A small audio embedding model, trained from scratch: 12.3 epochs.
Rows from block 9 of a small audio embedding model, named by matrix and row number. Rows with one number belong to one neuron. Each number is 128 + 32 x the weight over its row's rms, rounded and kept within 0 to 255. All counts start at 0. Numbers have three digits each.
Before each neuron's rows are labels from the 100 clips, of 14976, where the neuron reaches its highest value: "loudest" is the band of the loudest frequency at the time of the peak. Only what is clearly more common there than usual is listed. The data: synthesised sound scenes: up to three everyday sounds over a background.
# fc1: first MLP up (model.blocks.9.ff1.fc1.weight, 384x192), inputs 0-95
# fc2: first MLP down (model.blocks.9.ff1.fc2.weight, 192x384, transposed), outputs 0-95

loudest: 1000 to 2000 Hz
fc1.80:096128106125101134064117177146155128136165159178148174127128156107083176104142065097067126135148176135070135132081150124102147066133087157157123201123104129089114171119141147135158126110094139132178134108167156152087121121138174176085145114157118174150147105176127191102141096187128185118
fc2.80:094114171095111120106140128142137159127144131120093109155112162063156102118126073085087108162201112115180051157155113065126108161110101136080208070143199104105162073128191142131106171136138116118127148108153100157085174128073162160151183124116104129182101117148152152119100121115135104109

loudest: 2000 to 4000 Hz
fc1.163:119096132129112089135180095129148144118164077125118176141178078133142149133174163074150140103106175107094144129086147118122180133121112109172033171104087103105102129120105146125079103147130144170169127102124168178077123145145167072116167134172075199158101117169146185112153117151148202159
fc2.163:126151168094119138147129102081143129106100158103120104125178125053132063159102111142066133131049153158145142185167095090199170108160120157103180198105141113147120142140074161128099108170123139119134164078124119135126152093148135121180149137138142154163130106118118121192100191167137131096

loudest: 4000 to 8000 Hz; 2000 to 4000 Hz
fc1.269:097096148141135191121168100125129085155163116121144131143094173063094099093111091106087128117105155121055128141130118133084166151122113121129075177175151133107155156128132154113156118103126145118193108132178137106158122166147137147174189097142177180147123082104078164174122162175144108108
fc2.269:145187149081133144200145157140122124184090143109159130161117140100165082125129164145142081210097158160128147187149071107152147160154116102112146127060108161149145095086115157150061128156082141139119087144136194136131099150082099137144143095125160151085110119108112130151114116179067123104

loudest: 1000 to 2000 Hz
fc1.337:066125127141089122125134145129146123137158116204120137144176113083100170087183158125183188132097177097099147139093155172117151116142093099138092114138140121010103133122143142074068092151103108130154131122156153172115098151182150175130145116188093138152158101148148175096171112132129177092
fc2.337:106203112119197106130085173158133179139113209082120115105115194134163108128111131159122097155143116148144156158188121113166102169143147149089181076111100143186155177116120142162153106143132153110078125151136162083107128195121078115176109106085120108122119121087176123093055173144146109097

loudest: 4000 to 8000 Hz; 2000 to 4000 Hz
fc1.178:097141105141081196077155126098140101156135109136149166157190175093103126110186124159103168114132163163093169095095123136117172140141083135174133146144110135050103145140157112122137098100097081164157118110179148111120124121142124130114133133159139137166162116112100199103139083157173150095
fc2.178:111055100155105139103150132148100102120149098133144121087126109123140151119101155140169097166182107137065189149083097142107116210073145130162086127136110169128130150079146121087110107114143188145180086125160089107163140160118057062137036117116113146105099098119071067124164132151130082143

loudest: 4000 to 8000 Hz
fc1.232:126134096151075187088112137072164124171186110166101158125132156121083148121182093177114154139112132130111172128119175123108131104165110133126107167103156172049137119128153120145117120106112060118148120094154152158102139095142126137092164146162165118132145094167096170130169119187170145159
fc2.232:126123109124150074189128129188103176120130125144111074137157084147149119203076150140150136107169113104109138151132126160154119176159118117070078073067179111165083115099159078128088129122146133039079133140118119142142124211095146161131103186134062101140175159149168125120166088183148089131

loudest: 1000 to 2000 Hz
fc1.195:157108141127039120120085129140163106170126194149187116126191075152122135158107118169128116108208215136106106138084103131160169104179075077129096166130114076123125113140098115140143098145094093080097124082090142179116109130160137129113128112137069119140137155141172124124184130104111134128
fc2.195:120087129106131093195151127088139124128104079141183166118144140144147156136145156170147168105097096129115156118154120137129108147098153126167019153140147083050120188121085117155143094100209141104103113165183117092124145131146157085152115151156106118166139133135105108095182135067139140126

loudest: 4000 to 8000 Hz
fc1.360:111139122159120193141126165128110111168162130117155168195115190066095164070133071135079161111121195142048099112080123146066142180144089150140077172126111089097113163107192151130145109090120133130155112126190128104107065182125146145153116107140158161133126096127104161119166096161168125092
fc2.360:130166139125148128103189125116094167147086084075100108142117169129147093102087100160109071155135070095123111178169110083170137168107160155103097138129151124172133152144187132095144154138136158128136133135148143086172166166155124168166144110163126091127146056100091135177077163180098047148

loudest: 500 to 1000 Hz; 2000 to 4000 Hz
fc1.359:128108091154097142133147140097123109158204094200143162154152092133083174148140145104150162111109176148111182081090145074094151105128106107142092128164154109095113135097095158155161121085116113112099136082096144133092061106123207164084108116165117128134189147200132146070155057086163139125
fc2.359:118128076113184054176113136144148096138116143106177138131153116091153099188144115113125126099039093174153086127154119050119099141084110180144132129150175082122154151073138120088161104115138165123136080122082091103080138124104143128151185153121105101140161141124160179157145126113183105097

loudest: 250 to 500 Hz
fc1.162:110180075146091173093089147135143085165144153124130171158134138099110135142140112151092195118099197153095120116103174115094152110153086118170136214077086091111117146118124123165101091134064101148153109093139184159136099152138083113106156156212135160149154145159122151128128084141145134107
fc2.162:101109150132172196133166140156132183146104144107153126090128167149121160123091082195135138107143122104106141057119125161168136173142137122120068151140155079070107172144175096156141126066147195128122123142195065101126158178170154141143080201161077061135138136105121148132163145159149096117

loudest: 500 to 1000 Hz
fc1.132:113152102132095162117116108107135143152165170167137174115196084154082170092168158150146146154123188133113147114076165102146128133160086149168118149091073069084119196147106112134143060136104177132145123101120156139116073151136148130120109142198121190152162070189122176127106097119160159123
fc2.132:101135086134211124150182132118146094139103126090123145125117112140174053105146136090161104137095065141105101174150108156112153151124121085121108141121141128140159152175129204122107166104120142132115112120146187102171139146144109158147098100073149066088153088072129118124106127141084113175

loudest: 4000 to 8000 Hz; 2000 to 4000 Hz
fc1.233:101110153155150197138175126125122100136115104125139142165120175107108125064117072101117143145106152113077124156119128118097187132100103102127079183165125130092171130122124188116174140124148149118206088087146143087139144129186127154163179099150200165164148075103075147107130145154174122110
fc2.233:116179131089147128140132142130125100182111175095129146116086162089132086133126158144134096205126145168106144184145115088154135140139058067121135137054107158156147112087148163160074126146078148133092052134149192114135100153068086140153151106115168142081118113124076118144097083187109102129

loudest: 250 to 500 Hz; 500 to 1000 Hz
fc1.289:179168133110095117183109098165109119213110161143098129101136112105093142087157105059102125093130206143132145108080133130105126138113153112194135140137116167109131121130143145107119137141136158149136138124115166127112080122081101075168154142138181135138151161110072117120122096120133148108
fc2.289:161134164099097105152102110162121095142123054127137111086129081135130163217069097103126170147099185113156057165108133082169104126136172148116112182153145107135119098082092173097098117149180102097120140116068171153064153110142119111123089163173063132155114096145125137168095179178084075162

loudest: 4000 to 8000 Hz
fc1.20:069145172140061199116142110103169138184154136134129113143118195093086172106154076154132125150102150083140176085111103162141109141168118077133141090118150130079123179201158120125119145115105165078152108118197166099129105138133112139152117082129146131139142133103049110127118141113113160177
fc2.20:128165110121208096141116174062170139095116090064105153194101156123170140130128131071164103183107075121138181124182141086144140119091109132172173116070116122116183132122131112131111155150113194144114115112106174075169155106139130121143100087142121141159139060115178118149065120079126113083

loudest: 250 to 500 Hz
fc1.194:082089109116142131064140095133137087172137087125115188148112178125142177065114102096077143093146162096118130088114123148099125127119164117180100174130142155097072171122069150106133145117155144173190100116179170129155095092134091131147075171166135163140128194105119122163125128119129110162
fc2.194:135091130100134141113174133140111092139166065071153175142112157138161119112100133093151158171094058125177163099190078104112075189072148148131109121184162141103103157084081152120125162090202158132156093152173116112114130149100098144182091115109129110143099098085103136168177129147118062139

loudest: 1000 to 2000 Hz
fc1.52:126080109174104161113118148102153099183185092174165168117156164085075185156150112133094174137116188072090162124089126156140159100108144117211098179131109125032075128122157117127115071108155110153130102108162125127102110100146182142107149151144136151153128096154115189117147117173174177131
fc2.52:107160150062149138139104128067114156114072172067139100123117200178092114095095134110151150103170124096159167104129178122125152173123110126180150133069152121158133131197229130197131142141133177142062166155105102112118135127117123135113125098145092112137206083116110141120104160147155124131

loudest: 250 to 500 Hz
fc1.245:102125109167086126098098173096197131156157160136149175161158119086103152128198110149083174139140165128103111082110134132095179065149130125179136154117130151057122134146135144133110114128089103139154103124146123113107125118111178143141181142147190134150160136147128185060166101124177229099
fc2.245:096086136146120094062105136171084158102146129173066136127177139167163117109129117163154083079213119124153131096105142174099122138143109132072050162119138089134093098133134097107165066106151121156152123156112126148153158147152148087134060145088115097143089171180116128126116109085147164159

loudest: 500 to 1000 Hz; 2000 to 4000 Hz
fc1.113:096107134116129146166125114077127128141132126161172125127144098118108165136157130072171186128095154145141112106097173077097114134108096103169116136107150071090109150088063186127117117139135120098110129122119155119081061156127154109142116161184123158148171105145073117078094105088153125148
fc2.113:087103115116183057191148129102100094131144077134142133086109129132172129141143138100133131064127127114128096140123107093122085163104139117138073096113149115059101187123158099108154080093171144176113111115121084081127121125145173097133107166119076097162133152163106172094152120093167150109

loudest: 250 to 500 Hz
fc1.78:156164077156072103113158131108185108137106098131113184129165123125082136141161160095134165111104162115059155079073175150086183122138081146164125148133103167108143187161184116122170112099121158123157128121139131128049057100113145107100114139123091153136214131147098162093147078171151132077
fc2.78:162076138175153148214155141119122169138183161166074159127127098152122156126174107072082167049107173103102062101136069100165158170141114107146063095156132111116109133107126115135128137141192165148169076158173082136116147195088136104150096147098173159114104114136096095052144100170135201144

loudest: 500 to 1000 Hz; 250 to 500 Hz
fc1.23:129201131144112183165105084153142123153110166126082114151167108128135096130123143138079135078086166154098118162117147091130198166163146158150118122110147140131098139119095159178134162181114143105090159151088167148111103118093133091114138208121139205111161158146111134116118138117133114104
fc2.23:107084154127141126081126093142061114103111113137092087115152108125135149120081089151082158127097146080107119152120150118143130139160162162113111200181118099131108135108113159084121104129190133122159076078136083152135176132103128135149125216168086107157124139142116130173142172146150084153

loudest: 500 to 1000 Hz; 250 to 500 Hz
fc1.147:162145080126112192120160107123111072183161137124159164133178116087096197129151129109113205118098152104093118101114131144136117126118117154162116170149114105074094178108134115138126112090141154129194149112140157126086090172137145100153126149149122168195182117136129139127159108125188122108
fc2.147:137144100131123154152149154156120173139092097110162157094089202193169122109129150163138099180124051154181115171133099112099078118130117114145124039070135193186114149137153125087100182111143173142126157103133121097117131116122083149132091094085081143108173117109161109121089122142118086117

loudest: 250 to 500 Hz
fc1.99:117168129148062145100121102124159119082152137145136189149153113087105170158187126108127182117138177105081164094076147110133135135113102114194046168128169092089133131134130151126128112133123172130166097143164218128077081113135135124135162151171139161161156085101103162126148124151128195155
fc2.99:147135166144137131135086126139163109134170105084145127162059138111141100126081113090133110112165065106136126124172088198123114105086163065091113126188173131162122042133128163156143158161146109081101144137123167102163177123107089134136136115099142101164096122058182136185142170094094103143

loudest: 1000 to 2000 Hz
fc1.0:143141133148109142091109153119167124104150104147152169111129119076079143109154097083136185102115150088096156087102120069132158092140101124179128148117138163063140133114102140138091121103121099119149131167136141126069059121116114129111180111150153147176193090151109170092171043145155137088
fc2.0:110101074154135167146109141180109159103092142130145138141151152135144094125140125191162129107151075122135179119152173090123122162158091189068135114107134123152084147134162107081096165085142174123155148145120077119157193149089138163101158156104127086163164121158112213092127111134191095132

loudest: 4000 to 8000 Hz
fc1.48:073105142148137216133156145096144099237164114134138164167114154048123117086159103087110154113132171122069119143114095110084103187125078110118107128141142164074129159148158153104109129111098161146126118161188141109109113188136136131181167081118167158142128083113038151115124112130156136102
fc2.48:126153117142141118120172144084103108164146090117163163190127137135152109136072167118086050165145112132113106199127079090104159126093109082155133106164142130162125135107106173102127174142130161148123127134157216108179100151146096140191086084104104163128139088086117118179107130153048101106

loudest: 4000 to 8000 Hz
fc1.126:072128147133045197109101101125153162176146170136105121101111211099089114043163096168141133125090130082151196076110116166118135156152117110124168099135133137067097156195193096139139145104130164096157104116204130093100147148110133143109106110091169115130154145107083152114107147118135165157
fc2.126:110135152098134126111092164074142211111130143090146138173102179142154112099154095137151074151114050122168168075143132130124114115117120123142198070067111126094161129181180089174140137098119145160120149108124139075156153091155096112121107083101130086164164069083156137161061110091136161110

loudest: 4000 to 8000 Hz
fc1.70:134154127128098107087079135110152117133175156152138183138149134099103177115179109144134136104156180129113139107106144158146177099129126134197116175118111106066123167174138093161130091164119130162181105081116133144092116105109132119120153123125120130196137100138130193098136091119173181126
fc2.70:077069125151109121089176108144108164155137123170079124061153153069161117131120059094079118110106120087107131104077055122114137184092142100143112110144168160106129101112173176110124191083183130169132122098151088149170145099141169164180112153074159125157164183132085140134146131157116114128

loudest: 2000 to 4000 Hz
fc1.190:132127079166120103146108161119142133167164124132162194144157150109081184149160101091126154100084156167098125109093156111133166126113121167224094156140159108108105159110094143123152117153129107152149111109108104136119116117118197100119200121163140202161129101166087162095145094123181144110
fc2.190:107153113146082163083151137121126141127115076083183154130150145145214110141099157144108079178154134103121111135158046140093147126108101066098173124130063161110144150165125181166150149105116099160148160092118147119126104139143079122134055093082100084084118116100136060129146101149075125141

loudest: 1000 to 2000 Hz
fc1.37:111158062124129181116137108103162054134122154145142146130187127118114132127132159147116156158136142146154133156098158159118201106178067094127123167154134079106152149115156150118070132154093144079153112090129139208127100148122137155146185117178183131128170140118142146131165077146181150129
fc2.37:106160168093101124156140111108157111154136139079112150165142189132141136108112054149097167103103089099127071108168162069125142148155161178146092125128140121067164163168129161147147150124138197129092078156111130119124143114091151116186148132137083162170146074124063174126128152126158155116

loudest: 4000 to 8000 Hz
fc1.182:117110100139133080155129124130159064148190117117178155102127104135124114210149169077132139155100167161119135064101116155131124173124134103206111157113119061088174130143116103142089021117133097116097112138148103113130128142176196113131172085181095152168128042148168155105145091161153153110
fc2.182:123165067086211081132103200143171137128159117097144160125113156100166121132131180133158142133160090180170212168185083110169079123099087153133177109095123164110141149109097076124106101123127136152070069198100121092104156125112125121178109115126137115150076080132174139123112128120145128097

loudest: 250 to 500 Hz
fc1.142:118087097117083155100117179089168120170154128186137182153160127108071161167164149099154139084115210126096107093076159110102168147143069110171085140119136125065130157160135112105122112130089095136128113098133134120086093161148182123090162145164127186117139122176126160085170086133156198085
fc2.142:132124145073092067127107100082082182106148123127143124128124138090175158124208111148102147195116096122132107112077095093102117099154116125155125115106109025106104154134157058147112087139138169169134105173134125095137152104159100078144113168152149110182121149091084146155095071124144170149

loudest: 1000 to 2000 Hz
fc1.149:125117113175067154116077124139122122137155157207159165122172117159118155106117161141143149116110186134111160087087198158088129138164085169131125124153111127122169106135108114136155103123167137075139102093141105193075095166165133146093162165114103143162165139124130206111173129150195099139
fc2.149:163150147109118123224125150120156096139142139101179143187141119192145103171114162134137083124121111170120145128149104125091128061122113135146112119127097145104108137141137140126165154114105116094067141155088186110127095099090091150107129098065098095127125165119173082078191085082125136106

loudest: 1000 to 2000 Hz
fc1.295:101145079133048124089159129118126109106142114162141135125154113133076144107121132160159162131106172113102115120108187125140148139160042109132086162147117086095135158117135119088116115181163120112174097075194155159100087140177104171128142100165142119139206080169117142122138101166157138169
fc2.295:112139177090129110196160114161123093136093077072161155131102158151151068146174132095155112079094103153149108136182073114116078178034129123141143056111142181115145139140110172168133184124151122168140138139138175106088091142084118139150143115115110143079154123096104124122134099175099115104